config = dict(
    color_jitter=0.2,
    task='super_resolution',
    widths=[96, 192, 192],
    residual_init='none',
    lr=0.0098,
    momentum=0.95,
    nesterov=True,
    adamw_lr_other_params=0.0011,
    batch_size=48,
    lr_schedule='constant',
    weight_decay=0.0,
    adamw_weight_decay_other_params=0.05,
)
Rows from block 4 of a small image super-resolution model, named by matrix and row number. Rows with one number belong to one channel. Each number is 128 + 24 x the weight over its row's rms, rounded and kept within 0 to 255. All counts start at 0. Numbers have three digits each.
After each channel's rows are labels from the 100 images, of 14976, where the channel reaches its highest value: "responds to" is what is common among them. Only what is clearly more common there than usual is listed. The data: simulated grey scan slices of phantoms with and without marks.
# convs0: first 3x3 conv (model.mid.0.convs.0.weight, 192x192x3x3, each kernel summed), inputs 64-127
# convs1: second 3x3 conv (model.mid.0.convs.1.weight, 192x192x3x3, transposed, each kernel summed), outputs 64-127

convs0.46:118130120131133127148182143125155101132134096128182167132149140102138123117074157121142138135129105137193141097122149130170137129132119163140108115150130140151144127112135136130145120135122104
convs1.46:167121112147136119141087111123140150156159139123100085149138163139121137124175113142099138145144146122107150144114128109114136155093120092127126179127153130161096135137102136093121151120124186
responds to: belly

convs0.119:114151144098110112165091127169106136127112139168121130106124120206116151140111112173125105121114157102115136146068133147117139106101125120158138152155176101107120111129123124096158121151110118
convs1.119:104154111187138131150153129106115075173119115088143119095125099093124143154134136125129109119142114153141133090172112101117138142104145149129135083093102145137132148103133120108109152118124162
responds to: low contrast; belly

convs0.189:125119154140103131130109146096141100100117105140115151118139164098171065136157113146130155143112112108089171146145132137160153121131133129142152133139134131125112132131150181107120163069140162
convs1.189:160138103120150104122184114135078131137139112095118110111130091157108173110120116099118131111163139140178108147112140117127174135127118126140090165108133125153108140104146128126148123149117153
responds to: head

convs0.97:106136127140100144139115104070162127136118146126131117095121144102139157132128131120150145117126128101157114212163146151119173096177135140119150142154117133140161147123146070160133104123065090
convs1.97:140091126128100132129128111133087134122192089107126130181126116138117100097181122128095105154131129137126149073112113091089087153122125130138117137099135149145115112121090173100137119114160151
responds to: head

convs0.173:121160139085129102164110126160167121105134148140139117130160137128104117115109118118127088077096075111144110132126109159122065110132165120146103120100131146118084114128113108097150085106113118
convs1.173:129147138155112164106135161110101178132139089095160094135143122145137140147155141123094107151143161131126125099105134121122147156113094113127129150157118145112120125136135136106144167152152160
responds to: limb; low contrast

convs0.147:172120125114154127151092134101129100153134077150121127132148078091136049076140128133181119127155105138076087104137124152149107162141119141166092096123096152143134146105089076150100130087163120
convs1.147:111116162152107142107142119142110175104098152121147129128089168141116171120112116125069124138145130079115146118170135126109112127105136131095160131135133084085081052143155161094142111153133156
responds to: low contrast; chest

convs0.82:129140162091145121123137088118116157092118108115147120148164132153140113113152117090107136099114146092145110139119115094094138103127101076125092161112103135141120115152180177082154093140100158
convs1.82:146113136142150158103150108141159134130168132128107104162128116107116118083147129160150131140127119142135162101146136155164104126120142141119135088175185110115145105126103102169118160134112084
responds to: limb

convs0.89:118108164130137111125123128061127084120123139140132113157106129126093123110098107123080130121077101123148119128090127136158123138161136136109113138143117147140160122097104125110113067118155117
convs1.89:124097097138114136109128123157129165143143134105105137159138118129179137116165132102155095123120158127103117128129126127112153135147075116133128141152112097106173107155143097147143101127061123
responds to: head

convs0.144:133112146094132128154123131060115096149120151124160169151124124088116121136116110127129148107154063131148097131124134133149050128165143156148109146112093109104113072139138123121097136103140087
convs1.144:117168136132098121110132122139157162110167131125106101146142155170131134119146154137131068185115150104080122139128121078105141144132110120141142120148159140138112142107136153118174126152113116
responds to: streaks

convs0.76:132094101133080125127117131175134165151133111143151157138125140120095088146157094104142122111166107178158124139126107100097120125153148140128077131110094141121107125129133119156119104103143135
convs1.76:132177152122197127119118117106147081105113139130110088097137108145142144133113160125106088150098110106079133113150147186175129140093115109152115101139138129140135089147129156106127145124114115
responds to: limb

convs0.141:094109130117093106097134096138170134130102154138101116110100111137111158145123107110100130178110107165109082169138093132086126162145106095125083076104104111112134131152086148109128118112158173
convs1.141:168162143115177158172123136114076125106117089149141143117131129150124116151122137141142124131161119083115125138116103117180151134070100139112167163157127133119106167105148085140141155131103092
responds to: head

convs0.88:115111135123140117078111129150118151121119127115152100119143084104210141108120150129120092149106131103156143104136165116094134106171129135127160120119117139179183118097153122109135149101148115
convs1.88:104150115112055142151143142093119108112096147106159142118119177133116186163138122143126118077141106114111120108157089120151126172122160150132119167123134128148129117132113139130117099156116152
responds to: belly

convs0.42:118147132106159136134135129152137153126149143153087127137070118099163174145103133109114162175133123098105164131132137133134129136091108109109187149152146119095140118095075113099100149108127137
convs1.42:124116124150112137121102176123116079164092118097138152079153096130093103160146142130138069075136129127156093158126131150141132098130177129159080106101102103161121140155141092140149152123151152
responds to: low contrast; belly

convs0.150:146123148114113134121108176148097108098131145119139158152163145115165064128114176137127088163148150166132141143172134118131118125129135096153138117095111141091129077135110165116115152129158151
convs1.150:136143088164126140139174087117168147181108135138109113128138125144065183130137121130125156099108134111122138118104121128127102155100127160096102131135152142156107166115141126140155133141119142
responds to: head; streaks

convs0.14:147114149136120125164118100101070101106128117147103133149119149099151122102146117147161113133135106133097095129146124129159181120148121075162102117124115183146145105118127067115090165146142114
convs1.14:129101097094119102097123151129141156138139172158143123134149117177152111162144122134104129113099121122138120141169118149124061138134141162056155112146129095078129150115101159145151122077131127
responds to: limb

convs0.100:131131140120092167112109114158125165146127129130134152141131126101101140137137149123110129157149097110115129118163159151156125127133153090129136098131135095101109142143131131142117142113121140
convs1.100:092133123132159100153135128073170145124088112124122112114110109171156112077136117113125100082139133109140115160103128115094086144100120141145129167117100179168140090123150142105155132118130136
responds to: head